{
  "arch": "inception",
  "model": "self-supervised image encoder",
  "dataset": "seven-segment displays showing three digits",
  "train_examples": 48750,
  "image_size": 32,
  "crop_scale_min": 0.3,
  "horizontal_flip": true,
  "translate": 0.12,
  "color_jitter": 0.6,
  "method": "vicreg",
  "norm": "batchnorm",
  "activation": "silu",
  "depths": [2, 2, 4, 2],
  "kernel_size": 3,
  "stem": "single",
  "widths": [160, 272, 480, 848],
  "projector_hidden": 512,
  "projector_out": 512,
  "projector_hidden_layers": 2,
  "init": "kaiming_normal",
  "optimizer": "soap",
  "beta2": 0.99,
  "lr": 0.0035,
  "beta1": 0.95,
  "shampoo_beta": 0.99,
  "eps": 1e-08,
  "precondition_frequency": 10,
  "max_precond_dim": 1536,
  "merge_dims": false,
  "one_sided": true,
  "adamw_lr_other_params": 0.002,
  "magnitude_pruning": 0.7,
  "steps": 2700,
  "batch_size": 128,
  "epochs": 7.1,
  "lr_schedule": "linear",
  "final_lr_fraction": 0.1,
  "warmup_steps": 50,
  "weight_decay": 0.1,
  "adamw_weight_decay_other_params": 0.01
}
Rows from block 3, named by matrix and row number. Rows with one number belong to one channel. Each number is 200 + 20 x the weight over its row's rms, rounded and kept within 0 to 999. All counts start at 0. After the name is the row's rms in percent of the matrix's.
# r30: branch 2 reduce pointwise conv (model.blocks.3.r3.0.weight, 68x272x1x1), inputs 0-135
# b30: branch 2 3x3 conv (model.blocks.3.b3.0.weight, 102x68x3x3, transposed), outputs 0-20, a 3x3 kernel for each
r30.6,097,159,200,200,200,200,200,200,263,200,200,200,153,200,200,200,164,200,254,200,200,177,184,174,200,200,182,200,231,200,200,200,200,200,217,200,200,187,172,200,175,131,228,200,200,200,228,237,200,200,246,200,236,240,226,200,200,200,217,200,200,200,200,175,200,200,229,185,200,241,200,173,200,253,200,200,225,200,149,162,200,218,229,200,200,200,241,200,200,200,200,237,200,174,153,200,151,200,200,200,200,223,164,200,200,200,200,200,200,200,200,200,225,200,200,200,200,234,200,200,223,200,180,200,200,227,131,169,200,224,200,200,164,200,200,180,200
b30.6,096,185,211,163,200,200,200,252,159,200,200,200,200,200,200,200,200,200,200,200,200,239,200,200,200,250,200,200,184,200,200,200,200,200,200,200,200,228,200,200,200,200,185,200,176,200,166,200,200,200,200,200,200,146,154,200,200,200,200,240,169,200,234,200,200,162,200,200,200,200,200,200,177,200,200,200,241,150,200,200,200,200,200,200,200,200,223,200,200,200,200,200,200,241,221,200,208,200,200,200,200,228,200,200,279,200,200,215,200,200,200,200,165,200,200,200,200,200,200,200,200,200,218,200,150,200,200,200,200,200,232,205,200,235,200,200,200,200,172,195,200,200,200,200,200,200,200,200,200,200,200,243,200,137,187,169,234,200,232,247,174,165,200,200,207,200,200,200,200,188,167,179,200,189,245,181,200,200,200,246,200,200,200,200,200,200,200,200,200,200
r30.7,098,200,200,200,200,200,157,200,169,200,200,220,177,200,178,228,145,233,200,200,200,209,200,200,200,166,200,156,200,238,213,262,200,220,159,229,200,200,200,200,200,200,183,185,200,200,200,254,200,200,200,221,200,200,165,224,241,200,228,210,200,200,200,200,200,185,153,227,200,249,200,200,200,200,200,255,200,200,200,200,200,200,200,200,200,200,172,245,235,200,232,200,200,200,263,200,200,200,156,166,200,240,200,200,200,200,200,221,200,153,200,223,224,200,200,168,200,251,200,200,200,200,259,200,167,200,200,200,215,160,200,200,224,200,200,200,200
b30.7,093,218,200,200,200,146,200,200,200,243,200,219,200,275,200,200,200,200,186,200,200,200,174,200,200,200,200,200,200,200,159,174,200,224,178,200,200,200,200,200,200,186,200,165,166,200,171,265,200,200,200,200,200,200,200,224,162,200,200,200,288,218,222,200,229,259,200,169,137,200,200,200,200,170,200,225,200,200,200,200,200,200,200,256,179,200,179,200,200,200,163,200,200,200,200,200,200,200,200,200,158,200,200,200,200,223,200,200,167,200,202,224,154,200,200,243,200,200,200,200,201,223,200,200,200,200,200,200,200,200,200,227,200,190,200,200,175,200,169,200,200,200,200,200,200,200,200,153,200,168,200,200,237,253,200,200,200,200,200,200,200,200,200,200,200,200,200,200,200,200,177,159,161,227,200,200,200,200,200,219,200,200,200,200,200,200,200,160,200,200
r30.8,102,200,200,200,200,200,170,200,159,200,200,200,256,200,200,200,162,165,245,200,176,200,200,200,200,200,200,200,200,175,177,200,233,181,200,171,153,200,200,147,181,173,200,200,200,200,234,200,232,200,153,200,200,200,200,200,200,200,200,155,200,200,200,200,200,200,200,200,200,200,159,200,230,237,146,200,200,200,200,200,200,200,200,200,200,200,200,219,200,174,200,200,176,200,200,249,200,200,200,200,200,200,212,251,200,200,200,225,200,200,200,200,232,200,200,219,200,200,200,200,264,200,200,244,258,200,200,200,200,140,200,200,200,233,262,200,200
b30.8,105,222,222,171,200,200,200,179,200,200,252,200,204,251,200,200,136,200,200,200,200,200,200,200,200,200,230,200,200,200,163,200,200,200,232,253,200,200,200,200,200,200,200,200,200,200,200,200,204,200,239,200,200,200,200,200,200,200,228,191,211,200,200,200,200,200,200,200,200,173,200,200,200,235,200,200,252,200,160,200,200,200,200,200,155,236,276,200,200,200,200,200,200,200,200,200,200,200,200,200,217,249,200,200,210,214,200,200,180,160,117,200,200,152,200,200,200,200,200,200,200,200,200,200,200,200,200,200,156,168,200,200,200,200,208,200,200,200,200,140,200,200,256,222,200,200,200,200,176,226,200,200,200,200,187,171,200,146,200,197,200,200,234,200,200,200,200,200,200,200,200,200,200,200,200,200,200,200,200,259,200,200,200,200,214,200,200,200,200,163
r30.9,107,200,170,200,200,179,200,184,215,200,200,200,252,200,200,200,200,200,200,200,168,200,200,183,200,200,200,200,229,166,200,200,200,200,167,200,264,237,200,172,173,200,200,200,200,200,200,200,200,200,200,200,200,200,200,200,200,200,175,200,200,200,200,200,200,228,200,200,200,162,177,200,200,200,200,174,239,239,216,200,252,200,159,200,200,200,200,200,171,200,200,200,187,233,200,166,139,200,141,200,200,200,229,183,180,266,200,200,200,147,200,200,285,200,200,200,216,229,200,200,200,200,200,233,260,200,200,200,176,251,200,200,200,200,238,173,200
b30.9,139,200,200,200,232,200,172,196,156,200,200,169,200,200,158,239,158,169,254,200,158,200,159,200,182,159,200,252,200,164,200,194,200,200,200,211,230,200,156,200,200,200,177,218,200,200,200,217,229,200,240,200,200,200,200,218,200,200,200,153,157,224,145,237,256,166,200,200,210,200,200,164,213,176,200,176,200,155,200,200,200,200,200,170,167,200,200,189,200,234,200,200,200,215,251,200,200,148,150,200,200,200,200,200,200,172,200,179,232,200,200,200,155,200,228,200,200,176,200,200,225,200,200,200,191,162,200,200,227,178,200,166,200,170,200,200,190,200,200,200,200,212,200,200,200,200,200,200,212,200,200,200,200,179,180,200,253,143,200,252,166,202,200,200,200,213,155,200,200,200,200,200,200,200,200,200,200,221,200,200,200,209,200,162,200,200,200,216,200,200
r30.10,091,200,233,200,200,200,249,200,200,200,243,200,200,200,200,200,168,200,200,200,266,177,200,200,185,200,200,200,200,200,200,200,200,180,200,200,250,200,149,200,200,200,200,160,200,228,200,184,200,171,200,200,200,200,200,200,151,200,175,200,179,200,200,157,200,200,200,185,165,200,200,200,200,200,200,200,238,200,208,200,240,200,172,200,200,200,200,176,200,200,208,200,200,208,200,200,158,200,200,200,200,228,200,200,200,140,200,238,200,200,200,200,200,200,200,200,200,200,263,250,200,200,200,200,220,200,209,200,174,200,200,200,145,180,200,244,278
b30.10,095,200,200,200,155,200,200,200,200,247,189,200,200,136,200,217,269,239,200,200,200,246,158,200,200,200,200,150,200,200,229,200,228,173,200,200,200,200,172,200,231,138,180,204,198,217,172,227,200,171,200,200,200,200,230,224,200,200,235,200,226,210,200,200,160,200,261,200,240,200,200,200,176,200,268,200,200,148,200,264,200,200,138,150,251,200,200,174,200,200,200,200,200,209,200,200,200,237,200,200,200,200,158,200,182,200,200,200,200,253,224,200,197,200,200,200,200,145,196,200,225,232,147,200,189,200,200,200,200,157,200,200,200,200,200,200,200,200,200,200,200,200,162,200,200,177,200,200,200,200,200,200,200,200,200,200,222,200,185,200,200,226,200,153,200,200,157,188,200,200,200,200,163,200,234,238,200,247,200,200,200,145,228,200,200,200,164,267,224,200
r30.11,099,200,200,200,200,200,171,200,155,176,180,200,169,169,200,229,200,183,128,200,168,160,200,200,200,200,200,157,200,200,164,200,172,200,200,200,200,200,200,200,200,200,200,237,200,222,200,200,200,200,200,229,200,200,200,200,200,168,200,200,171,200,165,200,200,182,170,200,200,200,167,200,200,152,238,200,200,200,200,200,200,200,172,161,200,200,161,284,229,200,200,200,200,200,229,200,223,200,200,200,200,200,179,200,200,200,200,153,234,200,200,200,200,227,200,200,200,200,200,200,200,200,200,200,152,200,171,185,235,200,167,239,200,200,200,231,161
b30.11,101,249,254,200,200,200,200,200,200,200,162,176,200,227,200,220,200,200,153,200,200,200,200,200,200,200,200,216,153,231,200,200,203,200,215,200,188,200,200,200,184,200,200,200,200,200,200,200,141,175,174,231,200,200,232,180,172,200,180,233,200,176,211,158,200,200,200,200,200,163,200,200,170,200,175,162,194,200,210,200,200,200,184,200,200,167,161,200,200,222,200,212,200,200,252,200,279,164,172,200,200,200,183,200,236,200,200,200,200,200,200,200,200,174,200,227,200,200,200,167,228,183,200,200,200,255,267,200,200,202,164,232,200,176,200,200,200,220,231,200,200,200,200,170,200,200,166,200,200,170,154,200,200,200,200,174,200,279,200,200,242,178,200,200,163,177,200,200,200,200,208,200,200,217,142,200,200,200,200,200,219,200,200,200,200,200,200,232,254,200
r30.12,109,200,200,200,232,200,200,197,200,200,200,207,200,200,163,242,167,240,227,200,200,200,143,200,243,185,200,200,200,200,161,200,200,200,200,165,200,200,179,200,200,200,200,200,200,200,200,200,227,200,200,182,200,200,241,200,170,200,200,200,187,200,200,200,200,200,200,200,200,200,200,200,200,200,156,233,173,200,200,200,200,200,215,200,200,200,200,146,200,200,163,242,113,200,200,200,226,234,200,200,164,200,164,200,241,200,215,165,200,200,177,200,142,200,225,200,200,200,200,264,200,172,200,200,200,200,200,200,150,200,200,200,200,200,200,200,200
b30.12,109,200,246,200,200,131,148,200,200,200,162,200,151,200,190,230,200,200,219,213,200,200,250,152,185,200,200,179,180,246,200,200,200,200,200,256,200,200,200,221,239,200,200,200,178,207,200,172,200,200,179,200,168,224,213,200,200,244,206,200,242,200,200,123,200,184,174,200,200,200,200,174,200,200,200,210,221,200,200,200,200,156,200,200,200,200,200,200,200,174,200,224,200,153,200,200,222,204,200,200,200,200,214,200,184,225,228,200,200,200,200,217,200,164,222,200,148,200,200,200,229,200,200,200,200,189,200,200,214,237,200,236,205,200,200,200,161,200,200,178,200,200,200,200,200,200,200,200,200,200,200,200,200,200,181,200,200,200,200,183,200,200,200,200,207,200,210,200,200,200,189,200,156,200,200,289,260,200,216,200,200,200,262,239,176,121,170,167,200,200
r30.13,099,228,200,200,200,200,232,200,166,200,200,200,221,200,200,200,200,200,200,200,200,182,200,200,200,200,200,188,200,200,200,200,200,181,143,174,200,200,200,200,182,200,200,155,200,200,200,200,200,200,200,140,171,200,200,200,200,172,251,200,200,200,218,200,200,200,181,167,200,200,216,200,200,175,162,200,200,200,200,200,243,200,200,200,200,174,200,200,200,200,225,168,162,248,200,174,200,200,200,200,200,209,200,157,200,227,200,248,200,200,200,200,251,163,200,123,200,200,152,200,230,162,200,200,200,181,228,200,171,200,200,170,200,261,200,200,200
b30.13,091,183,140,214,170,200,200,200,189,200,231,200,229,200,200,200,200,200,200,200,146,200,176,200,200,218,200,200,200,200,200,200,200,200,245,200,200,200,200,243,200,194,200,200,200,200,200,200,200,200,200,217,200,169,200,200,200,155,230,200,171,200,200,247,200,199,182,200,151,200,200,251,200,171,200,200,181,200,200,200,200,200,200,200,227,200,200,187,200,200,200,200,200,157,200,200,200,200,200,200,200,238,213,200,200,200,200,200,200,200,159,168,200,224,226,200,183,200,200,239,164,166,179,200,135,200,200,260,200,200,200,200,221,172,200,200,200,154,200,200,200,200,148,200,200,200,200,200,200,200,200,200,200,200,159,200,200,149,208,185,243,200,200,200,200,200,233,200,200,200,200,200,176,200,200,200,200,200,155,200,217,200,200,200,200,200,200,218,200,200
r30.14,097,200,200,200,200,200,200,200,172,200,179,200,200,200,200,200,200,151,158,173,200,236,200,219,200,200,200,200,209,200,200,200,179,200,200,220,230,200,200,143,200,200,215,178,200,256,200,159,177,200,200,222,200,147,141,200,200,176,200,200,200,200,200,200,200,177,200,200,200,157,200,200,236,200,200,143,200,200,200,244,200,200,200,200,200,178,200,200,200,229,185,200,200,200,200,172,200,200,200,200,200,200,221,200,200,200,200,200,239,200,200,200,200,200,231,200,200,220,200,200,200,200,147,182,153,260,200,177,250,230,200,200,200,200,170,200,200
b30.14,091,221,200,235,200,200,200,139,167,163,219,164,168,200,222,146,200,200,200,200,230,200,192,200,233,200,200,172,200,145,200,254,200,200,200,200,200,200,200,200,200,200,200,200,187,200,200,200,156,188,228,200,200,200,240,200,168,185,200,200,200,200,213,238,200,200,172,173,200,200,200,200,200,200,200,200,200,200,200,200,200,200,200,200,200,232,200,200,221,200,200,200,200,200,220,200,200,200,161,223,200,200,200,200,200,151,200,200,200,211,150,186,260,200,200,200,200,200,200,200,200,200,200,200,200,200,200,200,179,200,200,246,200,232,200,200,200,222,241,200,200,200,170,200,176,173,183,145,200,220,200,200,200,200,200,153,200,200,280,161,239,200,200,301,200,200,200,200,189,200,162,200,200,225,200,162,200,200,182,173,200,200,200,200,200,200,200,200,200,200
r30.15,093,200,200,200,231,200,200,200,200,200,189,200,200,200,200,200,200,200,200,129,200,200,200,200,200,200,200,200,200,200,200,222,200,200,200,234,200,200,133,200,200,217,200,276,200,154,200,200,200,200,154,165,200,200,200,200,200,165,230,160,200,200,200,200,200,200,200,200,200,200,161,200,160,200,200,200,200,200,156,200,200,181,160,200,135,200,200,243,149,200,200,200,200,200,200,200,164,200,200,200,200,141,181,200,200,200,185,168,200,200,200,186,200,148,200,200,200,200,200,200,200,200,200,200,141,166,200,200,200,200,200,226,179,200,200,200,156
b30.15,093,200,200,200,200,200,200,200,216,257,200,200,177,200,230,225,249,200,200,200,200,200,200,200,200,200,221,144,200,200,216,200,200,200,200,218,200,200,200,200,200,200,200,200,221,200,200,200,200,200,200,200,200,200,148,200,182,247,200,200,200,200,200,200,159,200,200,200,200,200,210,150,200,200,200,200,200,200,200,200,200,200,164,200,200,223,178,161,231,200,270,181,200,200,200,200,200,216,200,200,200,200,200,200,200,200,249,200,200,200,200,144,200,200,200,200,200,200,180,247,225,218,200,261,200,200,200,200,200,200,160,220,200,200,200,200,200,200,200,200,200,200,200,200,200,179,200,200,200,200,200,184,200,233,200,200,156,200,200,200,194,200,200,200,200,200,200,200,200,200,169,200,200,200,200,200,200,200,200,200,200,185,155,200,200,200,200,240,249,200
r30.16,102,200,200,163,200,220,200,200,254,213,200,200,200,200,228,200,192,200,200,234,200,200,200,200,240,167,200,200,200,228,200,200,200,200,200,200,200,230,200,200,200,169,200,200,200,200,200,260,200,200,200,200,239,256,200,237,200,200,162,200,200,154,200,200,200,200,225,200,200,200,157,173,200,145,165,200,184,200,152,171,162,200,200,200,155,255,217,169,200,168,233,200,200,200,200,200,139,200,200,200,178,265,242,200,200,200,200,200,200,200,200,200,200,156,200,200,200,200,200,223,200,200,200,200,164,171,200,200,237,200,170,200,200,200,200,200,200
b30.16,101,200,200,200,200,150,200,200,200,200,200,200,200,172,200,200,200,200,200,200,200,270,200,153,200,211,200,200,200,200,210,200,200,200,200,200,200,181,179,159,200,200,200,200,200,292,174,240,250,158,200,200,200,200,200,200,200,187,200,200,144,240,200,200,239,190,200,200,200,200,262,200,200,200,151,200,200,183,211,200,200,200,200,200,200,155,200,200,200,200,200,200,202,200,200,205,158,200,223,160,200,200,200,200,200,200,200,255,200,200,200,200,200,158,238,200,239,200,200,200,226,213,234,244,186,200,150,200,200,226,138,200,200,200,200,200,175,160,200,200,200,200,171,200,200,200,200,200,200,200,200,167,200,200,200,200,200,200,200,200,200,200,200,200,200,147,200,200,200,239,200,200,236,200,200,148,240,181,200,200,200,200,237,200,200,200,200,200,200,200
r30.17,104,200,200,168,200,200,229,200,200,200,200,200,200,214,200,200,200,200,156,200,237,198,200,149,200,179,200,213,200,200,200,214,173,200,200,200,200,164,158,211,200,200,200,226,200,200,200,200,220,200,200,160,200,200,228,200,200,200,216,200,174,200,200,200,200,220,223,200,200,200,200,200,200,200,144,200,200,167,200,200,200,200,179,151,252,200,200,200,200,180,200,200,200,207,200,200,200,200,200,200,232,200,200,200,200,200,200,200,200,162,200,166,124,158,200,200,200,226,200,161,205,200,200,200,161,200,200,200,200,200,200,200,249,200,200,162,147
b30.17,090,200,200,209,200,200,200,200,200,200,200,200,247,200,238,188,308,251,166,200,185,200,237,200,211,228,149,200,200,276,200,167,200,200,200,253,200,200,220,200,200,200,257,160,200,200,200,200,200,200,200,200,200,200,230,234,158,169,200,200,215,200,200,200,139,200,200,200,221,200,200,200,200,159,226,150,200,200,200,200,200,200,200,200,200,170,200,200,200,200,214,200,200,200,160,200,200,200,200,200,200,200,200,200,200,156,200,200,200,187,215,242,200,200,200,278,186,200,200,205,160,200,200,200,169,214,200,200,200,200,200,200,252,200,200,200,200,256,200,200,200,200,200,200,200,212,200,200,200,200,200,200,200,200,190,241,200,200,200,200,200,200,200,200,200,200,265,200,268,200,200,200,200,200,200,200,200,200,200,200,146,200,154,200,200,157,200,200,200,200
r30.18,098,200,200,200,166,200,200,200,200,200,172,181,147,147,200,200,248,200,242,200,234,200,200,230,200,200,200,200,200,200,170,200,200,200,200,200,200,245,246,209,200,200,200,200,200,235,200,200,152,200,200,200,152,200,237,200,200,200,200,200,278,155,200,200,176,200,184,200,200,200,200,200,200,200,200,155,200,200,200,200,200,200,200,200,235,161,200,200,200,200,141,200,200,200,152,200,238,230,200,200,200,200,200,200,200,200,200,200,182,244,200,172,254,236,200,200,200,242,200,156,242,189,200,200,200,200,200,246,222,200,200,200,254,200,200,200,217
b30.18,089,200,200,200,200,200,200,197,169,200,200,200,167,200,200,172,161,200,200,200,241,200,200,200,200,200,228,200,200,181,200,187,212,200,200,160,200,200,200,200,184,167,200,200,200,200,200,200,205,200,186,200,149,200,200,246,200,224,200,200,200,200,200,200,200,200,200,200,200,232,259,200,200,200,200,200,200,171,200,198,200,200,200,200,253,200,200,257,200,200,200,200,220,200,200,200,216,200,259,200,177,200,200,200,146,200,175,256,241,166,187,200,200,200,200,200,202,168,200,200,200,169,200,228,220,259,200,209,161,240,200,184,200,162,200,200,200,215,200,200,200,141,200,200,200,199,224,216,200,200,200,200,200,169,200,165,200,200,175,200,200,200,200,200,200,200,200,200,200,200,200,200,200,200,187,130,200,200,200,175,200,200,167,200,200,200,200,200,200,172
r30.19,091,200,166,200,200,239,138,200,200,200,200,200,200,200,200,165,200,172,235,200,200,200,160,200,200,227,200,200,200,167,167,200,200,200,200,200,200,200,200,244,200,175,200,200,260,200,239,200,257,124,200,200,169,200,248,200,200,225,200,200,237,200,200,200,161,200,200,200,200,139,200,200,213,200,224,230,225,200,163,231,200,163,200,200,200,164,200,200,173,200,200,237,200,200,200,200,246,200,200,200,200,200,200,200,200,230,200,222,158,200,174,200,200,200,200,200,200,261,183,200,200,200,200,152,200,200,181,200,235,200,200,200,200,171,200,200,200
b30.19,091,174,200,200,200,200,200,200,200,200,200,200,200,200,200,225,169,231,171,200,200,226,200,200,200,200,200,200,240,200,200,200,200,200,200,200,200,200,148,200,167,200,200,200,200,200,200,200,200,200,200,200,200,200,200,200,162,200,200,200,200,131,200,200,209,264,250,200,200,188,200,226,200,200,190,266,200,200,200,200,200,200,200,200,200,221,218,200,200,200,255,200,200,200,200,200,200,200,202,236,200,200,200,200,189,220,200,200,200,172,189,227,200,160,200,200,200,200,238,183,200,202,200,200,154,200,200,200,200,146,200,200,270,221,250,200,200,196,200,200,200,189,245,173,200,200,237,200,200,234,200,200,169,183,200,211,200,200,200,197,200,200,200,168,204,200,200,200,200,163,204,230,200,200,200,200,169,200,200,232,200,200,184,200,200,200,200,200,196,200
r30.20,101,246,200,174,176,200,200,200,200,200,200,200,226,200,200,200,200,200,200,200,153,200,200,200,154,155,200,200,200,200,200,200,200,145,200,168,232,147,200,200,200,238,163,200,148,180,200,200,200,200,138,200,200,200,200,200,200,200,200,231,216,175,156,200,200,183,182,200,184,200,200,200,170,183,200,200,200,200,200,250,200,200,176,200,200,200,219,200,146,137,200,200,238,200,200,200,209,170,222,177,174,155,242,200,200,200,158,200,162,200,200,225,200,200,236,200,200,200,185,200,150,200,200,200,200,200,200,200,200,200,200,200,219,200,200,200,200
b30.20,103,200,200,200,265,189,200,200,200,158,200,200,200,200,200,200,200,161,200,230,234,200,169,200,200,200,150,143,231,200,200,200,200,200,167,176,189,200,200,200,200,200,200,200,200,200,200,154,200,200,200,194,214,237,228,192,164,200,200,236,200,258,200,200,200,200,200,200,200,200,200,134,200,149,200,200,153,213,200,185,200,216,200,200,178,200,200,187,200,200,200,200,200,200,204,200,200,217,218,200,200,185,200,200,200,200,200,200,208,241,200,211,200,156,200,200,195,200,182,163,240,200,200,200,215,200,200,165,200,200,207,176,200,200,200,200,233,200,251,243,200,200,200,200,205,200,200,200,200,200,200,200,200,185,248,200,131,200,200,200,200,200,200,200,200,200,200,200,200,200,235,200,200,200,200,200,200,200,200,200,200,141,200,171,236,200,205,200,200,200
r30.21,093,200,200,240,168,144,187,200,200,200,200,200,200,200,200,200,200,200,175,200,200,200,200,182,200,200,200,200,241,200,200,200,200,200,200,249,200,200,241,169,171,200,200,200,200,225,200,134,163,200,249,200,200,200,200,200,200,200,200,200,269,200,200,200,200,200,200,200,156,200,200,200,200,223,200,200,200,200,200,200,200,259,221,157,200,200,249,252,200,200,200,200,200,200,231,156,226,200,200,200,200,200,200,200,230,200,108,200,200,152,200,200,225,238,200,210,200,200,200,200,200,171,248,200,200,171,200,200,169,200,200,165,200,200,239,200,200
b30.21,101,200,200,200,214,200,200,200,166,200,200,200,200,200,200,200,251,177,208,200,200,160,200,200,200,200,234,200,200,210,200,200,200,200,200,200,200,239,200,200,225,160,135,200,200,165,294,200,139,200,200,200,165,202,200,200,200,200,150,200,200,195,200,222,260,200,200,200,200,200,200,198,267,200,200,200,200,200,231,200,200,188,222,200,200,200,156,200,169,200,200,200,200,212,248,200,200,200,200,200,200,200,223,200,200,200,187,200,200,200,200,200,200,160,170,200,200,200,200,227,200,200,200,200,197,200,200,200,153,239,200,222,200,209,200,168,236,200,158,200,200,200,240,200,200,223,200,200,151,200,218,200,170,200,202,200,214,150,200,200,216,206,200,200,200,200,221,200,200,152,215,200,179,200,200,161,200,200,200,200,200,200,200,200,194,200,200,211,200,200
r30.22,092,200,200,200,189,200,200,226,221,200,180,200,200,227,200,200,200,200,200,200,146,200,200,200,200,200,200,234,200,200,255,143,200,200,170,200,200,200,172,200,200,200,200,200,200,228,200,200,180,200,200,200,247,235,136,200,200,200,200,200,182,200,200,200,200,200,200,200,200,164,200,200,236,200,200,162,200,200,154,241,200,200,200,143,200,173,200,200,200,200,200,160,224,200,200,159,200,200,200,200,200,200,200,200,200,200,200,167,200,200,220,172,200,206,200,200,200,200,200,200,200,200,160,240,192,200,200,200,200,200,200,179,200,243,155,200,200
b30.22,092,200,174,254,168,165,200,200,200,200,200,200,200,168,200,200,172,200,200,200,200,200,200,200,200,200,139,200,227,200,200,249,200,219,200,177,200,208,200,200,200,200,200,232,155,235,226,200,226,200,200,200,148,200,170,157,200,200,200,200,142,250,200,200,200,200,200,200,200,200,200,200,200,170,200,200,200,200,200,230,200,200,200,258,200,213,200,149,200,150,200,200,164,200,200,214,200,200,259,200,200,208,200,200,200,200,241,200,174,200,200,145,140,200,200,173,233,200,200,200,200,200,267,200,200,200,237,200,148,200,200,200,215,200,200,200,200,200,200,200,144,182,189,223,200,200,200,200,200,200,200,200,220,200,200,200,200,219,200,200,200,146,186,174,200,200,200,200,200,200,200,200,200,200,200,179,200,200,200,200,200,200,200,200,229,252,220,200,251,200
r30.23,107,200,200,200,200,200,200,200,200,126,191,200,200,200,200,200,200,200,200,232,200,242,200,200,242,176,200,200,200,200,200,200,200,200,200,220,200,200,200,200,200,200,200,229,237,200,200,224,200,200,237,200,200,200,200,200,200,200,200,200,200,171,176,167,240,200,200,200,175,200,200,200,200,200,233,200,200,200,200,200,236,231,200,200,170,170,200,200,200,238,200,223,200,200,173,227,230,200,200,188,220,200,233,200,200,200,200,200,200,200,231,160,206,200,168,200,165,200,213,200,200,185,200,200,241,189,165,171,200,200,239,200,177,241,200,174,200
b30.23,107,200,200,200,200,200,185,200,200,163,200,200,200,200,200,200,200,200,200,200,200,200,181,216,200,200,200,200,200,200,200,200,200,200,200,164,200,244,200,200,276,200,200,216,194,200,200,124,163,180,200,185,200,200,200,200,200,200,142,200,200,200,200,200,200,200,200,200,200,200,200,200,200,235,200,152,150,200,248,200,200,175,153,200,222,200,157,200,200,200,200,180,200,200,229,210,200,172,200,200,235,200,230,178,200,200,200,200,200,200,200,200,246,200,147,200,229,200,200,200,200,200,200,155,200,200,200,200,200,200,200,154,200,200,200,155,133,177,200,200,200,205,200,200,243,137,200,200,232,200,200,200,200,240,200,200,200,256,200,199,200,200,226,200,200,262,200,200,200,200,200,200,200,200,200,200,158,200,200,200,200,200,238,200,200,200,200,165,200,191
r30.24,095,200,200,200,200,200,156,200,200,200,200,200,214,200,177,200,200,200,200,200,142,200,171,200,200,200,200,200,200,200,200,200,226,200,200,169,200,249,200,200,160,200,200,200,241,239,234,200,200,200,200,200,200,200,200,200,200,200,200,200,241,200,227,154,200,248,177,200,158,218,200,200,200,200,200,177,160,200,200,200,175,200,223,200,200,200,200,200,168,200,214,256,200,200,164,200,171,166,206,200,169,200,211,200,200,200,200,200,200,200,200,200,188,200,216,200,200,255,200,159,229,172,200,200,200,177,200,200,200,200,200,200,147,200,236,200,134
b30.24,101,247,200,200,200,200,200,200,200,200,200,200,200,232,169,253,171,249,200,198,200,200,200,200,138,200,200,200,170,200,166,200,200,200,150,200,242,200,200,261,200,200,248,200,200,200,200,261,200,241,200,200,200,183,200,178,200,200,246,200,200,224,200,176,200,200,200,227,173,200,200,200,200,200,200,200,200,200,200,200,183,229,200,200,200,200,208,221,200,200,200,247,200,200,200,203,175,200,209,200,200,269,200,217,200,200,200,200,191,200,219,241,200,200,219,200,200,200,200,172,200,200,200,170,200,200,200,200,200,200,246,200,200,187,200,200,200,200,200,156,212,230,250,200,200,200,223,207,200,200,249,200,200,200,151,200,311,150,200,200,157,219,200,251,200,200,200,200,200,200,202,125,200,200,200,200,200,200,200,233,200,200,200,200,200,220,200,200,200,164
r30.25,104,200,200,200,200,200,200,200,238,200,178,200,139,200,230,200,237,200,200,200,200,200,200,200,175,200,200,121,200,200,200,200,200,200,200,200,222,200,228,200,200,200,177,200,200,200,200,160,175,214,200,200,200,200,200,200,234,200,177,200,200,200,175,200,200,200,200,200,234,200,239,169,200,200,200,232,200,200,200,200,246,200,200,186,200,200,173,200,200,200,200,165,200,143,200,200,247,200,241,200,200,246,200,200,180,182,200,200,200,257,182,200,183,200,213,261,200,253,200,158,157,200,200,200,200,200,200,200,200,200,173,240,200,182,200,200,200
b30.25,109,200,211,200,200,200,200,226,172,200,200,200,200,206,200,152,200,141,225,200,200,248,200,200,181,200,200,200,200,200,200,200,118,200,216,200,200,200,160,200,200,200,176,167,200,175,299,119,200,200,142,246,150,200,213,200,200,200,166,251,200,200,200,157,200,200,200,218,191,250,200,200,200,200,200,237,200,200,200,200,200,200,200,200,200,200,200,264,200,178,200,173,200,172,200,200,200,201,200,200,200,169,200,200,200,200,274,200,200,200,200,200,200,200,200,200,200,200,256,200,142,194,200,200,213,186,231,188,200,200,215,233,200,200,200,200,187,200,200,200,200,178,200,168,200,200,183,200,200,226,200,200,200,200,200,200,200,200,200,200,178,200,200,200,200,200,200,200,205,200,200,200,200,154,243,200,200,200,200,229,200,200,200,172,200,200,200,200,200,200
r30.26,095,200,200,200,200,200,200,200,200,200,200,200,200,200,200,200,200,200,246,200,200,226,200,200,200,242,200,200,200,155,209,230,200,200,200,200,263,229,200,200,200,200,200,223,200,167,200,200,231,200,200,200,200,259,200,200,200,244,200,200,200,200,200,233,200,200,200,200,200,122,200,261,200,200,200,200,159,200,200,181,200,247,200,200,200,200,172,200,200,200,200,241,200,200,144,172,200,200,200,200,200,212,200,200,176,200,216,200,246,200,200,200,200,200,200,200,200,200,200,200,200,200,200,200,200,200,200,200,239,274,200,200,152,200,213,200,248
b30.26,086,167,214,200,200,200,200,185,200,200,168,200,200,200,150,200,200,200,200,200,200,200,200,200,235,200,156,200,200,176,200,200,200,200,200,200,200,200,200,200,200,200,200,200,200,200,209,200,176,158,200,262,200,200,200,200,200,200,200,200,200,200,200,200,178,200,200,181,234,200,200,200,200,263,165,200,200,200,200,200,200,200,200,200,259,200,200,200,200,200,200,200,200,193,202,167,200,200,200,200,200,200,200,141,200,200,200,200,149,200,200,200,200,200,200,200,200,200,209,151,200,200,228,200,200,200,200,200,172,200,200,200,161,200,200,200,200,249,213,184,216,200,200,200,200,200,200,184,200,264,145,200,200,200,200,189,200,200,152,200,200,200,200,200,200,200,200,241,200,200,169,200,200,200,160,233,200,200,200,200,200,183,200,200,252,193,200,200,200,133